{
  "arch": "swin",
  "model": "sound classifier",
  "dataset": "synthesised imitations of 52 everyday sounds, one a clip",
  "train_examples": 39062,
  "time_shift_ms": 50,
  "n_mels": 64,
  "hop_length": 320,
  "input": "log_mel",
  "spec_augment": true,
  "win_length": 400,
  "targets": ["sound", "group"],
  "num_classes": [52, 7],
  "norm": "layernorm",
  "norm_position": "pre",
  "activation": "relu",
  "mlp_ratio": 3,
  "head_dim": 64,
  "fused_qkv": false,
  "bias": "all",
  "qk_norm": false,
  "layer_scale_init": 0.1,
  "parallel_block": false,
  "inner_norm": false,
  "patch_size": [4, 4],
  "conv_stem": true,
  "depths": [3, 6, 3],
  "widths": [80, 160, 320],
  "loss": "cross_entropy",
  "init": "torch_default",
  "residual_init": "none",
  "optimizer": "muon",
  "muon_scale": "spectral",
  "lr": 0.015,
  "momentum": 0.9,
  "nesterov": true,
  "orthogonalizer": "newton_schulz_5",
  "adamw_lr_other_params": 0.00089,
  "steps": 9800,
  "batch_size": 192,
  "epochs": 48.2,
  "lr_schedule": "step",
  "warmup_steps": 490,
  "weight_decay": 0.01,
  "adamw_weight_decay_other_params": 0.05
}
Rows from block 8 of a small sound classifier, named by matrix and row number. Rows with one number belong to one neuron. Each number is 500 + 50 x the weight over its row's rms, rounded and kept within 0 to 999. All counts start at 0. Numbers have three digits each.
Before each neuron's rows are labels from the 100 clips, of 14976, where the neuron reaches its highest value: "top examples" is what is common among them. Only what is clearly more common there than usual is listed. The data: synthesised imitations of 52 everyday sounds, one a clip. In brackets: how many of the 100, against the usual share in percent.
# fc1: MLP up (model.blocks.8.mlp.fc1.weight, 480x160), inputs 0-159
# fc2: MLP down (model.blocks.8.mlp.fc2.weight, 160x480, transposed), outputs 0-159

top examples: animals (73 vs 15.6); bird chirping (62 vs 2.1)
fc1.167:419471484518545508500517421497486490473441539434501510590489426514525535499416508611575534511500450518526412448484555503451479469543517447503484398492506486481475552585496546387453518522557478514557505538504489505422534598441479489427574467590613506402483563379487508562451458454473429430587541531503547500548375533546529570470498504483515432471516442531475594540499429476469542510477439442481531518487430505447523458528565577476547499427464487521598526525538507522515439544577636
fc2.167:447496440447532602404560556462524505520504442615529473532473406507494551460555521539606394530446500502491495446470606511433458559542464507557440485477509575595519529595497452506496464432527577584450541447555422534523511465557487488499451461510550444539494604457458450541538414595612456532526592480524461527487456482450382539488505510531563408518542495534559499474522488555514492527537461483429478498565466501506527461457548485529432524501512529428558452479451363461484467463504570

top examples: machines and effects (53 vs 21.5); explosion (38 vs 2); thunder (28 vs 2)
fc1.90:472480580436445575502464531473474486429462471448419473576557447554416590543621446496546433548540507489437427598577519467586518397482503519505421567432566570520555559416528573554523500516501539441446538484421471462507433511464444486463576472458500560399507494567548483540408502482467478528515460482424470500486533551572510544546489529471463485511468509443603613494474522486525476580389507521500491520533548492499490451508504556551500431529501511539522547433377552510571514414541506
fc2.90:471424495462515438522635520509466376529493506478547536488435545449471437561517412552498550430569593383520465483547569482548455499487491484513594534574472484527529575436463417503419554457535500476487490445476507462500520550501536410450483625504605555554475518477496474477465495449505477487405457429587488523547510578457381514556532377422540444529489510479489547492529510470582565427535455481508513557533453542463468595574518517448565536535473580530517489546519495488459463439538539

top examples: signals (65 vs 11.6); beeping (64 vs 1.9)
fc1.227:420465637520441499555419399536483593501489475541497544534463481500504548454519570514491505578526463586493543455443425531578479408471496562430521523503489441468484463423578486616492454474537419438581456492497541535446490555443474530541505624518432526466482419451511449382479469550519495442472437444503545499424495551508472510581502575490506541452482503547416578480529494458458578549484489442569462501575508477462485470606556481577543516602539548521448513521446461460480548437462556
fc2.227:480477541524462534519491565479407448501419494544464523558478565468491473551550518510503526380546481409460490469503522547532445479413576371516475533484496536434506520568456486467476442480537490490462511577531521472511541490595501519415601515475531486490553545546484493643534445475508508532521367597493510598470425456450453600501428486455557522443493507428417532533545497482502413534525485458497522537517470520557582416461455635462522557534461582466551585469583434437485533453489514

top examples: siren (67 vs 2); signals (67 vs 11.6)
fc1.177:505463456449559491486517526504522488511530604503468479502497543456421504507457608546574392530526571546504525478433535510460412469464504509481484536493435584558486463524508580565551534527551466386498434480471542511441486470420553569463456493586519484538483467573451414506440428555498431470432523513542525474538492499605437538606554458566439461532607443538518467578516373602471553540412510445520508446461514476558518501481498470467479545596540534485543472492413416518529457412510588
fc2.177:545452492583524558471525504523420464490483486394543509482499472540498511514527507429493488562510521378505432536512528515486501537546521424558354628518459570549555496547558411445422489494469557575531505506630586511515516472520467433539512538577461523501495537574526574456478458486474493564481518469538444499473501460443539520525537578452465487427545452509395489505448593492449540501560442517462485509542445491502435493451555393351513529489452422558519428481497622473580535535458493

top examples: nature (75 vs 13.4); waves (74 vs 2)
fc1.285:480506446506499574569435447475511524506405427522483426556588568452476534501514478556469483547400482475565454521537421533476578508569557442449432482582512576454509419477500473471419421418518492477526525593519425495514564414502469591565518445524467447572454468465467519495485556645539506451458491508511439522571619522516484537514542475534583515520504536362480469512462590438527424476497479436405517632587453523475511493536489546471465499512533449432477524471519516472546497532482544
fc2.285:508490564414476449439492544363494419541595532461494503493541368494486502490474520515466463557493433448530462483506464555482455557488559523444468503511449482579421533451463569493506504499473458590551528482457490573521445566506500585591429554442472496600522462512540476426487522520570517510508499569420484490455514519552507363393445462561523434528588413503496495564544604544471509629463579479479485468503542500521478574464456480479574575413516510549505480451529510505477454574422438

top examples: siren (64 vs 2); signals (64 vs 11.6); reverberation (62 vs 34.8); text has "reverberant" (62 vs 34.8)
fc1.56:581434462424476504499463499590458503476536492479564454463520560545434531497497518594521451523539462470510488519425495509492512514468459408491557529474571494573490576470489438455449498493592590546486512505542499571446474475471497437592541449490520570535599471611516489530416397488488588570432519463517441568534466594552514459467471475540542463443477360487568537506524564458519503510488423545477470530389505469430440565409422556525424516616468510506528564454403497562453480545503516
fc2.56:521570552469488558556474566436541441506454475474499511461495551482585516472503352503491469475524531526615502479446631481408497505487469543520459515471589463479489465482478432473544467531566575518464483486442565481423428438543476435415494440577514563496541561508510471452427501536558560535531452507486531488569518577424563508499446422481495520539425419429537452530508563578524474460545500334543589466454505478502518495418526450527497482509426504401496484523456502581508587573440431

top examples: signals (31 vs 11.6); white noise (30 vs 12.1)
fc1.149:526567484496413496553458519488515454528499561518413444527538460522589540473506452462514497474494504552522498466481498511522592518506465513515482595512535481411482470560465454542637413437581419556398483458481473408635519485506505532561489625463512553492502466510489482565434462522514453550526460405477558515544538587430571481528496435522536514513564484480491564431499475491469525442461471623423470506490609593423507418510472475519554433498439471527403398560470559568519468494468524
fc2.149:527460515512545466477449519495458529415475409443440520561555556470448484575498463541553449562558451411527501414521582536521480594587623442457504468447481535495538429533513544504384590479547504428544450476599493475474391600497460476454514558508554501545532551513539439424478506581508445463446529462519500521484434594484530523486366507476477488436486531394538484549453476396468529494586501489493441499443532500557467503563540493516474535502585566476528559523404506427447443510480470

top examples: nature (35 vs 13.4); rain (33 vs 1.9)
fc1.96:527577441450465477454500532522592498396517408501478514517408582550524513462488482482545489511526463536461478545538423557576529454454400476427485474457463536442545560543607488539429508441506522472563524400423436571493473470558537628530508511550525489467507454607403593457453485493454457521489464513624543444505376478554442534538527522486402541519442513462518548586544465499482525449478518494477508506512563590516545452471489614462526462489438551536457532517573573453435464509486472
fc2.96:615535531472512565584435487454463389580453511601445475500492402548390501531487486581509469471499465529501502524543514452564580490456460540492507551452553499466542470493472511567478478474552532456415581505502516503457571489385463504468505398427504475394592518610521433555464496399465439524490517554479506499488546528512526600560591515395503605478512537615492549476467552482491484476592567495529505456477440512470484524460456532547481551498565520544470445461446533511433517459414456

top examples: mooing (34 vs 1.9); crying baby (30 vs 2)
fc1.172:496425511546567501473447548485470529443487476460555548502477609401557522487529371559513354496430524461585444472602424473497416476565497517488564550530491523518477425580471467578478466498488522422510519398405481493510408470445497562523515504478467574503587490499496586571399466540461442453495467525521495481558541509480457403596511486604471425511497525470437555513532479441530558483517541409518447567526452528485501523445484536539623537459468494495433507555491500520552580527528488
fc2.172:464502435500499464492513480496460401463580517607527447476516471557466521474505582558510366540505539421493434490530468525528513496537497502488568477563504526543542560497462463492478399511440446544399436522466529517544541541527447526540515422444427559471491558444564591559509471516609399443487576440412460569576546507479548566503565484547467508473551501597444456465400583455464500417503456465517385457510461576507436572446490514551454589490480401496470459559525490522454550548510479

top examples: signals (84 vs 11.6); whistle (82 vs 1.9)
fc1.178:534574459519566535544463606533467511516515531579492550523553501386556511455530559526429439476481402447532490454569553418526524465505435521553495492498471482567385489476500536434498435390526459403551456555469558453493555439548422451548539461485481516587489497416478535541507474456602505490465437565469528485476555476458521569483482539507459601491594470387607535454481493517459501495481523611530533501469528513468477473478500471477584590566555530472518537556501514486387383491433458
fc2.178:529509505561541476378445445550602560451461541514477470456452564522539485588498565522539449523471497513539527472475548484412437498529545515542524580577471531487533489545551441446490419598377542433466560543494510512576479495582460586458497594472520439495527475585411531517480584437537529528537457469561479461458535541483372480495540538379490513544492335531514500437474442533536452478419573551393437504493497447520493534518428536485519495446482582521516447465441506531522517485520526

top examples: people (59 vs 15.3); laughter (27 vs 1.9); helicopter (26 vs 2)
fc1.276:530623523475458426542491503577447512507442440444550505569497419468503521461444539572448518509499555563436487395495509405451488542445523450546468369425507490497450473459595488483472482445613488437527488526490501539523489501541495552525413502465490474622517549556543445503557455546507597604576496553606486575478496507515552498514390569561515452555505551532496536506465472462431511487541481488397465464566505451448562519465534490489431429609520461502448576412521488465492515487432552
fc2.276:519437508456440513558565564512545509477458562527439512553455455487454506517476415429510489558466574490499683513539582529576467410387473497475411544485596484524461498565504580478454522454499518546482549434514472522527567481409496493468497435522497470451395539498499594418536548459496458533597507503507546480461537431458462464489490466489486540491545448475470585554533466536483428478499441513463482558572533455552462392519439541557590509363436592512448527525466545552527501563476550

top examples: machines and effects (75 vs 21.5); helicopter (71 vs 2)
fc1.284:514548508528529399505399498576476426393443477449518436558653532500529541533456558507383473584514487478441508472519476480474510478434544423527462438452584477601466544543474516442537451522530481544502541481455522559443468515456457574517460496399465467452415505529527419466543530574549479553537584568447506593482517586459445455477481529499438536580558501548485356437482542495578476547468565510453515489541467545587531490450574513517533536527473451541461477577527510460449478430497533
fc2.284:464553486534439526537412498559478456532528583495531500467478391545434378436432575473455542506524519481457538551442497509546496519520453492522455462505423465437451497512662563536485491422422493419492512602501411500532592548533443513454523511431493444486396551455544548556516503555386517531482531560520424585466477443448547568436530490492488456456488540413566586531499537503453478427457473539535537510539493502484548551515467504491501518446459395502515603545512516491628543566530488

top examples: animals (74 vs 15.6); mooing (57 vs 1.9)
fc1.39:475507554467438571613570443530434487486423537514511458553507503542585561434409465517494519486440462504487505492479412504505569596619535453419418468547472551532618472485575524430517510431447408506443469603456468515508565459472504613475540499486559517464478515500460496453483498451602494462478492503478500519467522525592549489547498458578450368484505512500493536454576523493451494592544511530555572445455453519572453417533493498457556565514468432417523570507451392523473516439476498
fc2.39:505567578520453621473494536460503506470435476458486563473445455433508469549544487587518519508526544516477476523481454455426464553400555537595458617584480502548477499544510445466528492545552508511498527571500554530484441533442451490553434568588528571551462401445473430497394428521512526489507492512534506435487514468565515439462452446402460386432559588421554570555507363529478616532483445493574528484529540504487444497506509493362489456531495497444515534462558481517541499506467551

top examples: animals (52 vs 15.6); mains hum (38 vs 13.1); meowing (31 vs 1.8)
fc1.145:482504431515440566522460580489596530420490473573503509510457457471498417495555429419499560440509461488536419552565583474527454556511594494532445486471464546621458479564543487478505529537530573508460496515578471524439468506475449486488537594462536484478551508529595508551479519471456469464549503460482450421580578543452458608521511495555431442441478409451482405586485475494470491470548444538482525508489496605559506513531500480455599462460525509598521415487477407608398469473456405
fc2.145:523519491547477423383593480467447487596519558418526459430519435480433460547483497480534535496510505489502473597566459502435522543480527509515599483493530516548531449405485576408504459450461434526545507597326495493604380443543520507567486539527455470526515531484499485508480404481519495518562556455506516445475561529554535496498497602505580505504489492609484559453443526474556446536485490521596450515481443474497546387454524539487386434519453468537439565462562489522487542517549555

top examples: siren (81 vs 2); signals (81 vs 11.6)
fc1.183:477544500543501421458512537535480543513449516631467465439487499502452495499423506623527509507447437528458480521435489564452547566577514472482517562448466342597585540571484558508535421585484461448537532503524497480479548557345441466413461460506493463498577477439463501551509542464460473435530444512494575485559539522486588486510514378453547464505439440500538578571543444462432521522472431457532468422429443552529502466471505520534521533554498485509594550568444441532502586509493534
fc2.183:504483527561519533540514503524472413498561476526510412423459457461486571471498492580467395577444449420564515421458551511481444597579503404497435552459519502603543479561487523503425549446534531618542564523531411461479538471597549508555532470447571516586432564574462513463523479541540527482493565436660525559501531492464395584457546475442539405460552420464453536547523500445450474527556515410466482481507499511478481489453509461472450486513457472576523499502448479480424513518517547

top examples: people (68 vs 15.3); reverberation (60 vs 34.8); text has "reverberant" (60 vs 34.8); snoring (48 vs 1.8)
fc1.416:607488442514501512448537452549491437531501492519434500508577425420483489452516502488534507524501476490479543480507453383528558429534436551506410501482514500573551504420464432472474531502491497499470507466576464530525497570479502438552517517529534593410494476592491522575470555485507517487417453493511523364495459492474549535553495420488497514520417501461543441493535488513566566413493607469423534656550615530616598567484500568450474422515411470534554507481388521455537487485563462
fc2.416:448472533566450526552539542471481529521573464480610508540398580421463494579571453483444500538488492483515484467388535469495412459471533536378468486419504492517461518448464467478551539580438537572438538567499436434512531569450511439533526591487492458507589493421592546545360502517455552547483480496438555456538505609546483462521471451556430420481487523447537539532539461510524565524490511439435428540539510496515468492550470494524571466511484538448483504429550480589562459406546610

top examples: nature (92 vs 13.4); thunder (83 vs 2)
fc1.24:492476532450486619451510410438417484497508562448464444510385511477467617456526494530513520620436539490564472528562451543464581546479538503544491568493479500426576511482486488487484538596409492500539574526497456451425522531516481444612478479473430514485481538520431440486485519380433515549533482509501497492502555585536521480534521494496510537569488595435466613426538495404461471460522539494494388389512477548504527524629512509435515540476457531613537479489472481518502539405528463
fc2.24:537583528510389533574476534437494483430436533410445594575456505530508478522516427547526532493431491420482526437537465478492446486634494540462514553455479572468433494445527505507511602556494453503502514507557510531477538381480503435520404514522534565524499482500440522512529404569539531506473408519529497478485535567528466513319569534597529456509549509590572513490528406460512503528556454473593511582456546492566489510539534455566493466436489557447541528470531463430428515412506463

top examples: siren (51 vs 2); signals (51 vs 11.6); laser zap (25 vs 1.8)
fc1.435:552536531493481539525520464548393443543475557576516469484424532461448528511491524561507456490532600437534430451369535504454454600483503426518499498492569522535549477465402589531479536505584458536521475471534472480515546604426470506440469462479532482513491462473571530458655533598533508431482516448540546448505539521474552586523577442413458447450445493481550522545489399528459531563483463441526509452532396471521484446456502410547482486601523495555541541490422535502380479489569546
fc2.435:573456495491430513620516470441447442524551450533536411492437474531448602500396592515536391524501476401499528513481479458533465570534443486470512490433505525584581488555530577570483489454533496520561488450563500538484511496443450428509474411419515485525433507521535528465549553522561379418522467402524574499558539566447452512449481468459547478529502582430478522494527447504440550509463478477498479489553466551419526448402493518516431463602432563492567482518541478620507478555588486

top examples: mooing (32 vs 1.9); crying baby (25 vs 2)
fc1.153:571535427583565411538556464556596435488519480588478488421610556489354566548586513485568448472366437480480465452529530550544469487561520499492521575533417528455523459468559554496539436493525560478511483509492560507422497470527385554449556495446456540498455423542520488570456438495473411475512407458547564436493491426477472458466480479529526524559576455544499460553488440513444504462438566499548463503545467538421474464494509450528521613521453539409502529527540472518507464495569553
fc2.153:489479411498560496455480527555572486465567533524431521460529512524474665535546459567478520507451517462515492530499511360606443431495408519554512534473483544460479514426458508518500483455432571427539572444424449528509526498572477521474491518442572450502497482486486576569507422413520435478405529448439513506545505483437500492519590505634524540486520477559432492528363487429512510518537579513582391399478433502460511441540481483519469544494559530481493462538457580527500479578556540

top examples: nature (98 vs 13.4); thunder (96 vs 2)
fc1.147:538467575508492491544507493472385484382491557402455528479480520461600553428473442530390473504500500502525476414519513449562626472431466433551453505468534575475583530520465503504447450546488526422531582590546457508574485601572505429585427574439476489577500492535513429508512530517465545534520441590462445476556591580568536551418507570482446514497484488473581440547486507480446439499447518514504524493547539497453484433512466442498456397460400518603513520487520511531499563482522484
fc2.147:503519489510429610459552457459483401516469529508375494540462488516481545484542483436571568543462519543499530404529519518538464453520540507525517532431447428408487553448522451486453534557493393485446505454596499505503486479528394433505468474437403503394484417606497444583519520485510506533535512524530560431530505526484411498439571494536555452526467530563417535517447559495494551541520536452486502579488559531566462506522520637477590484573379428448462465464548515561579475524568509

top examples: machines and effects (79 vs 21.5); helicopter (73 vs 2)
fc1.446:357600521504436457562456559474454555504561533491476450477517545483516437508543512503464510435444511469479548536442466527454458455464681492520550432524450544451416556521472530522523473507559492527396524474602492568470456429534473467550425517469456459480533416534560519575452492480433534473482506505564595567465581540492528494455516527539493557475449487495511511493493589458402567442516542457495502509532475536550473414557565447439474417454491432486488429512510529468623587523588584
fc2.446:440476518446482416483483448500479453456436593406585443591394547430454618421405484492523497570378511498483500442464522489462530475571464515546530536502460573450497474464572560479521492404594489525556516369467482451518512503539548456551477496509517531487428413493611557461587602481500431497484551545488510586440492459572482537474444514552503482467486488406515476515569476458478483546525464569513621496463530479511590552532508478522469477482513584484480543491486546512509513442522400

top examples: siren (77 vs 2); signals (77 vs 11.6)
fc1.266:492545465443428451528574450507485453516467473512515505435558520446458482452531492398518525548567451519573545443422553531443454495499529478470604536480535624597512458537495531460536479429507476628517566443428443472455523524428392507423546433516598479564541489520532487464512524551494478500447535536494479605545511503457540493571466569425580540569448419460475450444540528492464493506469410464538554478505500425489462489501503507441496464586514517451543498599504485609438474509465664
fc2.266:506480427454502644456457461518510507484557470506558566428504565466511601509511485427553495499591559505506534464530524498403487445531487528427554559461501555510512534596471431555458493399398555429515561470450488562544520496495500564566392522538602494535479574493488435542438498477491435441525478553510472512512528479514467495523460513547501479519359432479496498417500535543458479517510544458621524518404558429419490551474498483480400584394490485555494442515484617585471511500518517

top examples: machines and effects (66 vs 21.5); helicopter (65 vs 2)
fc1.281:507523526480499472552418502505492535495546520469502457532560503483411551492407464554498554520470543418483511545471363489498511511551486445416511419499449537474428573560602498518504509530549502542446505546436490529483558505540402631497491524539523505498431494472480599535539534541571496392477469511553533544356577441496458374505621555508556559480494551515577538502468533522574486474461480613463455483452520471551576490518478495363431506550462516520506463538463514498506518469471374
fc2.281:504488556450449408545520513538443488483395537501518420502445504504497431489459512509465473509590551530495490472486494563483506463479618538416539485454625522516515539394543538545479518438514561476563581524561515420512500510473508496580496420501508380470462524521475521517488452429466569511375531569523523554456402531487508558358438498497431560521492503478469473526515524543495490485514405457416557572564548451496448540529542552609572494391459536505406543539474588545524564526539536

top examples: crickets (49 vs 2); beeping (44 vs 1.9); signals (44 vs 11.6)
fc1.38:569488588525527473471531488559448555509495498478427431531504540439479494446474643458404503492508492509463516439473471519457529441504477498508548429552377523478527591508531512534479451503500514569575505540364466448482567488501503513431466536438467472444508472527460412546551529503628460510505483541506477420445524617495588525483467617497527499421519525424496318440470559461522404495582516523496521574467436529470551481511506592503555501511484514477517570606536457515485481485473566
fc2.38:496555470430499616501501455452557545559505435492504520570506591511496437474456469455507529432551405491520508567528438532609523507519594624499487514465432420414508602519465499432532565545636464535511445423509558499470566493483540516457472551501541479542531535542476589526475531483444508579402533484554559444433533485516390536549434453453515547567456501509584513476516475446487546441489470477462516503535451506576532539513418424400472491458459545436529432552566461524551461506426440

top examples: machines and effects (60 vs 21.5); sawing (34 vs 2)
fc1.379:500483483422445496496560504497446520444525378459583535444547426497471413467492550453536477548556519487489522454545502431537540484577508473496484502477496499402471520455473470602478553526443491429491464461477444558555444507550468512505513460489503461577474469427525441515472494474625425517442516509520603469549485546477520487606471521478474470512457497378494547397478494421698493526482439446556493460587572507581424532518490504543496578555471484571507557585558563539556540498411537
fc2.379:451498465491448502425456437551582462550431561551467487486458528500481447574569427578528567371584488459464461438443535523470550543540502531489515538621538481544500519482501503527476553548488433488458475492492505491475466419459534496500437498525503516577527418567498507572518462541429532533476431446559518567424461588565568521542510475512585517611536553519438508525527512540436565483489576389473467488530499389492543501522500483373404557494595450407448434463542500596502540437486489

top examples: siren (66 vs 2); signals (66 vs 11.6); meowing (28 vs 1.8)
fc1.230:549572445563429473532589503521480447495505500551585558458465462549425463510411559538522465525461550441575488491466572510461502452518519458497493580426477520572562503438506519504477498542408506479554428398484423483530539508445408515522617391486630441480573423543525458499456534522517522533524486536505519490479561513464569544582406546358498482512424505523523550485477515449497423503536412476530561470532513546521479520501467450513463432432514552489507544577539491560469450572368573
fc2.230:461526474496381526481571461521464404610547472510521511489453513469451545513547439475489411508533519462584443464479477500474509517461373437492567494489509463665444508557452533623482406442526462572448536566408451504469547505435487541448467501470523538541550477449452502620535520613384471459555433491522576541540507518474515556534535541485502523461422444554534562470538514585462443495537505438516448548403516508486551488487442563579444515504484457457515513531441543474528480531417496

top examples: signals (33 vs 11.6); mains hum (31 vs 13.1)
fc1.342:459546544541511523482457544482478515515533447551468515474557601442463494397453537533407555496482537486467471457447455528498510461560431529561479449446403515540522440502466534649496576463528549562546482573441486434486523492476488550490441468346581488519474511490504593448637523471517516585523607485433557415556579434448506530534513549488485386508502481438497539512484473495431511576460500541386579510492450498466470498481506566483504556463472545486549410500572414490445542550476468
fc2.342:492468523506523580460510416558446522516473503511513513503478497442559437494546554487519515551511473539498570523427414512565570531470568511494525472481455427535467460491561498432506428558576526470512592432408552530527560556442488490465513447396373512423458507639498481601414524463540484505516488563461546497599564451446409432577488499427526466587630558535519526493539542513519454485554493422474493487390459479454459440521483464426474429483462455473528552468428531535506555599494528

top examples: nature (58 vs 13.4); stream (31 vs 1.7); water drop (26 vs 2)
fc1.340:448456511546547537448551493520472432516623599543580542492454431526459495469466570418469533519466567506549495505552526431508522514601470484531500515468466422482473489440448436412469496507529610456459458453533532548492475536431561519482514532486495554481509495555566552490502404562457543503416373538460474513577448565494513474477596500513460437561427537503526482550442467493464516551556550454547520535473561494587556572469522477403416529512516434566478459521539355526513612447483396
fc2.340:455608454503488472512571484446408508498540589468409590552463526473616509427380470472451571583552504478542480509469464563475419508521517525488534376409505450473525536428491483537545462504512490503495482475549500425457563557513519514521444455573483460516439449429550513545424451507450492582432480526492483557511558586463504458569542523460536476493473567464434576495472472533502622467418544570431446526507513532442604496510513526441564582553463611429445482471521479581501494500551516

top examples: signals (55 vs 11.6); car horn (32 vs 2)
fc1.3:576492466495460515487464568522497521379475470581434567490480540453543572521461509455481543512452366511575430518559524548530580350510507490498607447586460502483475550469518450480510522453524440535509470518535521468558464492519459523532546554489462476517427507457526461456584501471531608524539447453535391512492501543515541580514546548493458540476477506575473441438536364528499478358532550483478593425474485527453432486520533484387540548547436572470614538416510463493480511522506527
fc2.3:554505523591499563517437503486558484539481600560425449453642560400481510484496450521473523501492387486573473430515480516472510550522453545544517496459576455392500471417601509478472511539526460476503526545537462504597531494513412485445511446485541452481545390507440537465462575523539531446467487543469538467463540435494458412537520498518490474547499417487520513403468455535414477587601575491456442516508549463590465542493365503506522426532479576549524536486575532457517424522567421

top examples: nature (40 vs 13.4); rain (38 vs 1.9); zipper (25 vs 1.8)
fc1.417:545530416498569469484564435528495486542548501492457453341476510594468567468504448472503468532437507527490529462487385475487504468423466492574458541577606485392586540492497466481522473452577489465508498479458427586442511373452507459552473433444512537553558465514478565546518497504418463544447550432461553522469539506571609591446536408647513496488473517561421517556544540534404531453531542470525513533470517506589480510540538503481599566486504529453482547470450502479468459515534494
fc2.417:474530545422382508503417567508516428524478472461540433480526434572410546529437451497573453557461546488393466483549465590520520451533463469504505474503450503478558376593435463564562435531479422542460460558575491483526472468459478494526579493600544521471519546453524578507522556554514410535530543517492493442475498448549531402440565503486370452503508517574484546540552498483587508495549493532589567400548522478408546560497483592511482419487495411510503434540554554537528492528510511

top examples: machines and effects (74 vs 21.5)
fc1.22:551420509473564450535493475600383477395523462493460495507556589514578469502526485528513504502526594387528545570518436436523408417543449552493464524480511511527459546547549489502450515472497576526419499536480510625416538521550457437539462502519516480517520461627493485561441425451467519513376462559504491630528518491523511494514532565448531483476471476480527465397415592546433511480485475524562510517517507473469486569419448486502396534552498610461442594504423488476528494544500494
fc2.22:418514592505598453558447465498474425450472503523486470474457472457557459540474539500549465468397490541531565502423476633454540644559543526549523593509485494588442499509461557566523489556604464511511471567541468540517537428590452477521461434540509465428459544482457537423484547513561451514563514484428537560490539509448564467451399525534543480506442428469432492446435538537432466388559434434507621446496487526516435432451457500534460459523544516568462498540452532534536529479546478

top examples: machines and effects (78 vs 21.5); hammering (77 vs 2)
fc1.213:552443451487464514519491472542418431517393547631508481521507440559575537549439531555477526420530459476525399472520433414516497445489548540410526525511515504610522443585584481550556541442416490505447463574535553472570526535515521553477435476468494555469486492450585462397496487520534467516475506432431478422470500408497524554512549585415448472501529576503518470475545500439496557465480466447503477516563587534618464497540401556449568578535522531519470603491505513409529538442473495
fc2.213:532472432625458465506575519448485535514509512511500498492507480449530508540507536456496468516585476506535577471478539607543431485464511476503495452477506477472470483496496556468456453460485544422481500514493424564516545506518421437521520494501431432396513532584528521583590514572533526552532550444568445425479433459536516458636462431555463520526510429485386511461420490587497549512549559466506453468538468455571567500541342505510459416374486433543466455478529466511643454495580486

top examples: siren (84 vs 2); signals (84 vs 11.6)
fc1.110:568527478457542467455441520515547462481454523537464478466571420533443587582494514593526424531446449510470465535366510469452452553571477439561568573443431512551538549589556490488499465540507529473549519468540523497454507620469510417427463429493537448516497437433528526528542492535523463446505503443534535496523506571518525547498553423524523545590462392541543603538582391533383532554497475428530466455463423382524486457487488466490504529631497555513592512515510515491486467496435526
fc2.110:557488518635500517573467496544484453548521517468500402397459424515475611520446498580498432535531480453523512533446526454478423591544532418529463518444510526622547434539520465461441533449490571591482551442495463454363509493470526552431509477488549549506443560566504546459484454582591544445466498429647464614503501478428504532511485515479513513472532385469488573535526486477500557491523442470475557449475436491511531488404565504447435503518480461530577536552484477492459485523460561

top examples: animals (83 vs 15.6); fly buzzing (74 vs 1.9)
fc1.181:458584401521509454447583525522435539461528551458501470479540539542460530436461411508507439463472521477452491494486516539544580514511469466488442517443506619483506496548549518494543528462522482495481538531533494405455521608397462566544494461607596567497373503427489463494481549600505545581411449512624515556395496438524524475514546600496452533401524472506469586504565553545521506536582514577508565498478468570442445451462516470550562446513436529505453475503503468444428417469505458
fc2.181:477487479531416545493511481515560531506479613424479512481470537498471498475488486458501537537487433577451503466485445466526575543560538500586377501542548511432426480583477537579468546536599500504527364522615504515522475495513504536537516537597544521520434491555449515472563455479519504508480479560548539545492502528574492556494397477382455534474431428518463625399523405522407635524510430495512528519484572541445515496465447445464521502499487466426468566550530482450484456493377453

top examples: crickets (59 vs 2); animals (59 vs 15.6); whistle (28 vs 1.9)
fc1.392:393437449501502456537472570579433470569537477555493594451498541472504434479570560488519486552538561514515478480531478563590516480583480488512510512562376448526496451465479556544472483414505477500465522486464558445603464481591597471529503535486501496545523423549489559510525468497551438458542432500496448542473461442495465468496538543557422492487454567492542534527432420507525517528410459449538436448447555497391443457608546515461581618600420505503406555575428466496439526429538512
fc2.392:477512506491450443454441501462528516479510582536410517512472508578471525500521478598549445531523481508553427486513544461450546493497578503509558483431447551410516523467473511509435480491547543571562474433539512452557557475630457477412531489435497573444515438498492545530476476569484534380439452521522498567519608544589530553494537441487468471546572433527475461502506538480434614446353516617529356440465489483538455544543459508505526418460530521514568460524567475508477436522407451

top examples: animals (35 vs 15.6)
fc1.472:472523414563515494515513408442400494529439528441517469507536569490621539494396460546526562526538428504448446488511532556440575443576464475565566464556429460567470388433506512544425558442481505458553520545552389501509514540524439455542426580559499522511533427537445610541426522504501542522511448413565444479545440474528577490581463511477511463533531468537420493478564513596433435510538457439616551564561474459535574505472506489497510487466503511531497422455520576498518557474480488
fc2.472:527419542531527545475496446500446408558551428560511519519479436478478503484519498514422474556461518430488469544483472618619547503482498473425427551453587490425498654582503537526489599567439488539461527601460435518500502439590439513427515454454472446521513472578567561577422509515558506463533467551533470473450499444411543506526369535432495541540425497498512560502542537465457580517449550467484509506527450470559437527524423501567535414512468532514453499544496513455505449587482419

top examples: nature (32 vs 13.4)
fc1.423:575512454505414460470431515460525447425500546490551512462540554515477535542482429497512543522541538639518448491492576395502457522491428518499551462491513492594534521437547544494458556466503534485492483512387508510483486483430477502532533488500459462482558435547415523535440479594510553523491540459521482503545577488587569422621507475478582466479532447393495528501410554494485478439429447464546545517407492445512422435433491537447410596523473575434533548467427555588463550491566622
fc2.423:565541582426549510503409439552444584410467534508431560465450502578470469485444402505473515484536525505611512467600597572471494479445559584573449476481553427501502529505541403548468513513487501493502415433488537437430454587648490421441500465564563594465523505410588514511500447563584518542477469526443483542517454420509436484493460561410467569502481439466501481560476548444555436475538504508508582495494506519421477514467458500529501512500554530497478374542490519505485524492525479